From a checkpoint of a small self-supervised audio encoder (BEST-RQ).
Model: norm batchnorm, depths [8].
Training: soap at rate 0.0034, 9400 steps.
Data: trained on telephone keypad tones over noise or synthetic speech, 39062 training examples, 61.6 epochs.
Rows from block 3, named by matrix and row number. Each number is 200 + 40 x the weight over the matrix's rms, rounded and kept within 0 to 999. All counts start at 0.
# mid20: scale 3 width-3 conv, dilation 2 (model.blocks.3.mid.2.0.weight, 96x96x3), inputs 0-31, a 3 kernel for each
mid20.37,193,189,99,134,211,126,214,210,212,202,144,193,190,175,207,212,244,221,248,182,138,218,229,175,200,179,201,173,227,242,226,186,170,177,238,259,201,156,217,189,247,193,156,163,200,208,181,194,206,211,211,199,244,217,210,198,310,255,250,197,213,181,157,290,179,224,183,182,168,232,276,207,169,161,194,183,187,174,229,276,151,208,228,267,203,176,174,233,193,171,208,180,219,191,211,168
mid20.38,256,137,237,287,172,248,234,179,183,271,115,242,199,199,177,294,159,260,252,125,234,237,180,249,182,254,124,276,130,244,152,288,121,201,163,213,193,177,216,164,250,241,155,168,201,199,198,167,297,104,233,181,174,288,239,168,184,296,197,283,175,170,198,125,226,224,187,208,233,178,186,173,189,139,256,204,142,219,185,185,241,310,140,197,118,187,156,172,204,191,147,221,146,220,233,151
mid20.39,238,231,146,208,140,179,238,112,20,195,156,160,198,168,242,233,237,192,200,249,191,159,184,227,192,242,208,203,221,176,186,178,176,219,206,137,167,190,204,187,183,215,229,190,229,212,203,199,201,209,202,156,201,193,210,230,200,243,235,159,163,226,196,189,195,158,191,145,210,254,251,168,205,174,162,150,133,204,211,218,206,208,203,222,174,194,208,191,183,128,171,203,175,240,260,195
mid20.40,182,213,152,153,202,176,172,220,190,241,153,235,204,229,231,125,212,202,217,141,183,170,239,157,179,201,219,192,168,103,159,216,164,198,233,191,125,250,176,216,211,145,235,173,125,196,192,216,204,192,230,162,252,198,204,222,241,241,207,219,164,159,218,191,213,161,215,172,189,180,135,147,182,224,229,163,182,180,233,161,218,171,206,221,257,159,278,182,212,133,217,182,191,242,260,188
mid20.41,107,237,106,195,149,150,164,241,212,239,204,205,226,158,223,190,201,181,192,125,266,193,227,156,134,174,74,130,196,229,68,281,18,218,145,331,235,96,224,211,150,173,218,219,194,209,217,179,160,195,221,224,256,235,236,176,80,232,152,168,223,193,205,84,210,91,178,188,237,281,189,130,177,233,184,202,214,220,207,217,170,157,185,233,213,236,109,170,170,203,212,136,161,141,168,269
mid20.42,170,254,108,230,221,160,205,204,148,181,223,119,213,183,164,173,245,176,236,191,213,169,205,241,213,190,216,183,198,141,155,136,267,230,196,180,180,243,230,142,191,283,213,168,150,216,197,179,190,176,217,194,163,202,210,139,121,191,215,250,211,184,178,244,266,121,126,189,180,264,189,237,218,153,129,249,180,150,224,277,232,181,108,207,229,248,175,220,201,231,186,173,163,176,202,127
mid20.43,207,177,177,243,178,217,178,217,174,194,149,274,212,202,201,202,215,231,247,201,191,170,278,216,242,203,199,214,206,166,191,265,122,231,217,347,229,192,268,134,207,212,248,228,167,240,197,235,95,261,195,200,220,208,226,231,196,216,154,177,120,245,222,218,200,227,159,194,240,243,97,194,216,275,227,123,257,196,211,249,133,122,147,207,161,242,178,169,163,175,179,194,243,340,200,168
mid20.44,183,270,191,203,210,192,197,216,206,186,113,268,183,160,204,186,196,182,212,255,172,159,174,207,193,214,186,205,210,205,182,204,192,171,214,158,206,217,226,238,95,95,186,220,205,202,241,195,206,186,201,238,257,194,152,196,222,94,174,237,170,224,135,185,176,215,217,201,233,220,225,181,191,192,170,214,180,245,277,272,227,278,171,169,201,225,176,176,236,263,118,169,195,135,230,202
mid20.45,194,201,152,270,239,169,244,172,170,151,148,269,194,211,205,215,141,275,177,205,212,167,228,244,174,100,213,228,271,213,207,206,115,160,190,125,187,213,205,233,208,218,242,169,172,220,200,209,234,165,235,180,228,138,156,224,210,232,266,236,258,298,177,110,280,271,223,152,150,209,107,156,160,204,236,243,207,245,158,108,208,168,163,199,185,250,220,225,230,221,189,200,234,209,202,113
mid20.46,197,214,208,176,163,242,238,209,234,198,174,215,207,220,161,226,204,260,167,186,195,171,216,188,190,215,222,242,117,225,222,167,188,147,207,142,195,241,257,160,159,161,194,204,154,197,191,193,215,247,171,191,245,189,254,260,208,223,211,224,297,165,207,152,170,188,197,191,141,253,198,217,290,189,242,162,165,238,182,197,168,279,215,270,191,232,194,178,206,105,212,169,189,155,233,160
mid20.47,169,251,135,200,169,202,211,200,210,206,144,145,288,163,111,166,205,193,261,163,198,229,177,188,207,197,223,192,222,154,233,175,212,183,175,159,171,109,178,190,161,253,117,181,237,216,153,292,179,174,200,227,214,201,211,208,199,192,193,170,162,175,181,211,205,146,234,141,173,194,234,152,247,179,171,184,201,175,234,257,266,194,220,216,177,218,173,207,177,199,210,214,189,174,230,131
mid20.48,197,178,225,188,225,202,190,180,170,192,196,195,216,224,196,264,203,214,216,167,170,211,182,194,219,202,233,181,164,215,248,201,165,205,179,271,213,201,231,250,132,209,107,259,197,181,155,205,170,164,239,180,157,202,159,299,173,167,205,231,142,183,277,236,146,152,248,146,164,214,200,160,161,272,214,224,118,238,161,194,123,181,214,174,227,226,164,256,192,158,185,198,230,156,248,238
mid20.49,201,183,188,189,193,174,79,86,252,203,215,247,227,236,212,181,180,224,235,201,267,226,201,189,214,233,237,145,117,239,247,156,234,187,205,203,217,156,118,164,244,183,187,178,223,195,110,199,207,173,181,208,190,266,185,204,220,135,152,144,234,224,198,229,219,226,136,227,254,153,230,185,221,243,191,115,187,231,170,169,164,165,222,114,224,181,226,172,208,173,212,187,199,206,194,189
mid20.50,227,198,180,163,153,153,241,141,262,193,160,219,211,169,172,186,214,156,184,198,199,173,181,174,175,207,129,151,170,210,187,222,105,204,195,271,216,204,186,220,196,128,145,255,189,228,133,214,105,177,239,230,208,209,199,253,197,198,186,178,277,186,264,208,86,256,179,225,179,265,194,133,267,175,231,309,210,145,184,226,246,277,160,128,199,187,166,133,176,206,158,191,176,203,270,231
mid20.51,210,211,247,194,225,205,226,189,181,123,250,157,212,222,176,286,185,194,189,224,200,237,224,170,243,123,194,171,118,242,201,288,250,214,235,179,160,172,228,215,213,199,190,233,186,210,225,177,285,235,251,94,171,157,170,252,197,209,187,203,162,116,139,181,247,249,152,167,197,166,65,221,195,186,221,226,240,210,263,208,190,199,172,207,187,217,223,199,216,130,185,241,223,222,233,222
mid20.52,160,165,190,193,209,206,175,197,211,167,174,225,182,235,181,195,194,252,161,213,220,147,176,184,209,235,175,199,134,142,135,208,161,187,160,186,230,188,224,195,228,161,257,122,253,229,109,175,260,122,206,243,153,270,179,252,165,132,161,112,209,281,160,167,171,243,158,180,246,182,181,101,212,227,208,165,241,209,236,176,190,206,184,213,209,226,180,154,190,259,194,191,161,187,201,171
mid20.53,202,178,163,269,194,234,290,220,170,151,138,229,267,172,194,173,195,229,200,238,229,221,230,161,214,261,237,163,168,169,229,142,214,194,210,183,206,218,233,230,137,85,245,158,215,233,155,187,190,180,230,227,209,230,233,224,265,232,151,181,161,211,189,166,214,217,173,199,229,217,234,184,171,131,194,187,177,136,171,210,283,191,234,183,219,226,264,206,164,189,230,153,181,158,226,192
mid20.54,216,179,261,266,140,345,170,222,142,138,205,154,269,141,236,172,249,166,322,124,212,295,120,224,142,210,157,128,204,167,177,185,240,208,268,174,261,170,183,171,202,176,164,194,156,170,150,219,153,166,207,200,204,157,203,243,133,271,188,218,221,170,259,199,241,222,237,272,259,231,166,273,272,190,186,184,168,193,219,225,267,198,205,121,178,211,202,226,177,265,81,207,199,139,189,172
mid20.55,185,221,225,229,201,214,226,249,249,211,154,181,211,228,204,214,173,178,219,184,199,203,195,120,169,244,200,197,200,155,147,209,177,234,224,208,223,180,211,187,198,200,155,177,219,182,215,199,207,246,202,231,227,199,227,224,170,144,180,211,204,198,182,208,196,163,219,157,179,197,197,259,215,189,223,294,267,240,200,193,197,213,173,176,217,210,199,204,194,203,179,161,178,178,196,195
mid20.56,242,270,205,160,105,187,181,218,206,172,204,259,198,163,202,182,176,166,157,197,263,190,228,122,196,170,176,216,187,201,180,187,199,205,255,238,231,234,146,199,160,250,179,239,229,205,183,186,192,231,213,207,198,212,256,204,158,187,238,265,198,174,171,189,175,260,184,157,195,224,231,173,230,192,187,177,237,154,204,178,129,199,179,179,189,180,226,221,210,241,200,221,197,253,220,250
mid20.57,220,270,143,191,118,175,237,207,196,240,208,184,199,191,214,143,208,192,200,237,232,228,253,111,206,157,161,165,182,335,169,184,268,165,245,215,209,171,214,145,163,225,209,215,186,178,252,204,191,290,221,235,186,197,196,187,188,169,189,169,188,235,141,138,217,278,150,209,140,234,141,158,138,156,235,228,241,189,234,182,167,234,224,224,288,248,204,165,227,179,217,222,199,140,232,177
mid20.58,154,240,117,141,174,152,179,167,183,215,237,100,204,167,222,217,229,115,253,178,160,225,120,187,151,182,167,203,202,211,153,248,185,206,182,251,174,183,240,238,179,104,187,185,177,240,224,136,221,213,117,152,173,166,203,247,202,196,154,160,214,182,224,175,215,203,212,196,123,146,234,159,197,198,205,215,253,193,230,190,271,207,210,235,206,166,203,232,190,242,202,273,202,207,182,158
mid20.59,185,171,241,184,280,227,200,211,181,156,196,207,242,217,215,169,171,221,215,188,224,173,177,199,194,166,243,214,136,187,243,215,159,203,145,204,213,258,207,241,196,157,264,241,207,168,157,215,205,227,186,196,217,260,189,243,192,221,152,128,222,238,225,229,195,189,215,156,255,210,206,218,198,191,192,186,213,227,217,195,193,221,205,258,259,237,222,171,137,212,211,160,150,212,175,210
mid20.60,187,245,116,249,158,162,214,205,146,216,154,190,161,195,157,123,187,192,200,172,257,170,220,243,177,120,225,205,221,210,164,263,131,162,181,77,227,186,194,167,145,136,240,185,206,139,200,120,219,212,218,208,95,324,191,190,243,217,217,192,131,243,336,88,178,262,161,206,197,233,121,206,182,196,302,212,187,203,209,182,218,209,221,174,247,192,236,158,261,114,210,175,250,127,251,117
mid20.61,209,201,221,231,242,190,220,207,214,179,195,169,165,247,174,152,176,268,180,191,165,138,185,216,219,220,204,213,113,167,233,141,232,169,178,114,231,192,217,202,191,124,228,232,191,184,112,216,246,189,210,200,222,198,210,172,234,175,199,171,169,214,159,177,156,243,244,214,204,168,203,157,248,240,178,167,147,232,126,178,192,186,215,243,206,227,222,206,151,184,228,173,187,180,200,174
mid20.62,178,174,179,201,181,210,190,177,202,154,127,218,202,241,204,218,198,179,273,206,127,172,187,217,234,246,196,194,200,129,189,183,159,205,187,121,229,204,161,223,215,194,183,184,180,219,232,208,126,143,206,205,233,207,191,207,214,192,177,248,184,176,199,232,209,221,222,161,214,232,209,205,199,165,217,164,196,217,260,219,169,223,218,167,206,187,236,224,140,177,194,158,204,184,221,221
mid20.63,95,224,262,199,231,270,238,223,198,164,213,237,118,208,192,161,183,235,190,222,197,180,215,176,216,172,174,112,72,300,180,220,222,172,270,234,224,206,245,159,226,180,216,190,166,153,138,247,170,245,197,198,221,163,247,160,155,151,173,189,243,237,155,303,188,117,256,206,128,209,183,165,154,189,192,215,187,154,274,219,164,191,199,158,206,189,173,261,209,206,309,189,204,159,180,234
mid20.64,217,192,233,209,259,165,315,123,152,157,209,227,145,255,210,132,186,208,156,190,189,94,221,195,173,191,176,202,92,239,167,214,180,184,135,207,264,174,160,254,153,157,238,216,170,114,178,246,225,197,257,204,207,218,122,213,215,213,230,163,283,238,207,153,166,220,147,166,163,171,198,181,255,206,222,302,237,207,159,166,237,253,175,154,186,209,203,140,123,154,182,166,245,234,144,207
mid20.65,220,141,262,236,135,264,212,172,168,240,141,246,183,126,290,191,220,219,137,168,209,204,251,150,183,253,155,172,220,138,173,182,188,200,209,152,266,134,204,198,275,149,234,180,223,202,164,165,179,192,228,153,231,232,171,270,162,203,169,160,136,210,216,172,207,221,200,227,188,170,183,280,219,215,177,280,137,197,170,223,174,174,169,238,182,235,82,178,208,253,178,206,152,240,178,226
mid20.66,234,159,206,203,227,117,59,236,241,200,247,198,178,197,175,132,221,174,235,217,225,256,134,176,171,258,200,151,206,173,202,182,180,222,150,187,204,211,155,167,200,222,245,170,146,211,149,190,259,209,207,201,296,197,174,196,222,106,154,211,286,241,169,133,216,212,220,217,132,204,188,209,221,246,234,141,224,204,157,131,181,230,181,198,205,193,194,200,137,191,186,194,205,171,120,198
mid20.67,240,201,177,139,209,276,139,235,249,154,222,230,190,218,145,119,196,226,165,175,100,279,231,174,229,167,169,211,223,219,232,188,176,223,139,184,171,238,171,213,183,215,193,276,161,238,205,212,223,176,226,291,162,184,159,181,174,143,195,131,195,165,131,193,212,209,174,251,140,138,224,137,200,210,194,270,203,200,142,152,189,190,219,235,183,270,216,233,199,182,177,186,239,207,119,186
mid20.68,166,294,269,158,186,151,111,196,304,225,176,215,214,237,181,244,173,190,181,188,159,311,260,201,176,194,169,261,201,156,214,114,162,175,215,199,181,194,214,219,194,248,145,182,253,204,176,207,216,197,110,201,215,238,204,145,244,166,160,194,179,165,180,220,182,171,201,225,155,166,198,155,142,211,188,216,209,196,228,239,168,189,237,223,181,154,174,171,198,247,212,184,138,160,234,189
mid20.69,220,180,218,176,216,175,116,186,190,222,206,214,195,200,153,201,191,218,169,215,196,207,216,177,128,158,220,227,249,212,238,222,182,233,226,290,188,268,170,194,229,242,306,244,227,207,181,236,311,220,198,258,223,227,249,239,183,259,216,187,146,146,178,269,274,162,158,190,205,215,173,186,168,180,210,139,159,149,178,160,166,258,212,169,235,269,163,204,164,200,194,197,138,152,176,181
mid20.70,172,208,197,64,183,247,173,191,182,216,221,166,171,287,190,258,125,275,198,169,324,215,209,211,299,218,207,274,164,242,226,209,196,137,188,142,184,174,196,186,159,283,265,163,127,201,140,196,203,195,146,245,197,169,130,259,196,183,214,196,230,216,232,122,249,210,225,238,192,210,143,199,205,209,159,259,189,251,191,224,181,207,202,223,334,191,316,224,235,254,222,232,134,316,230,200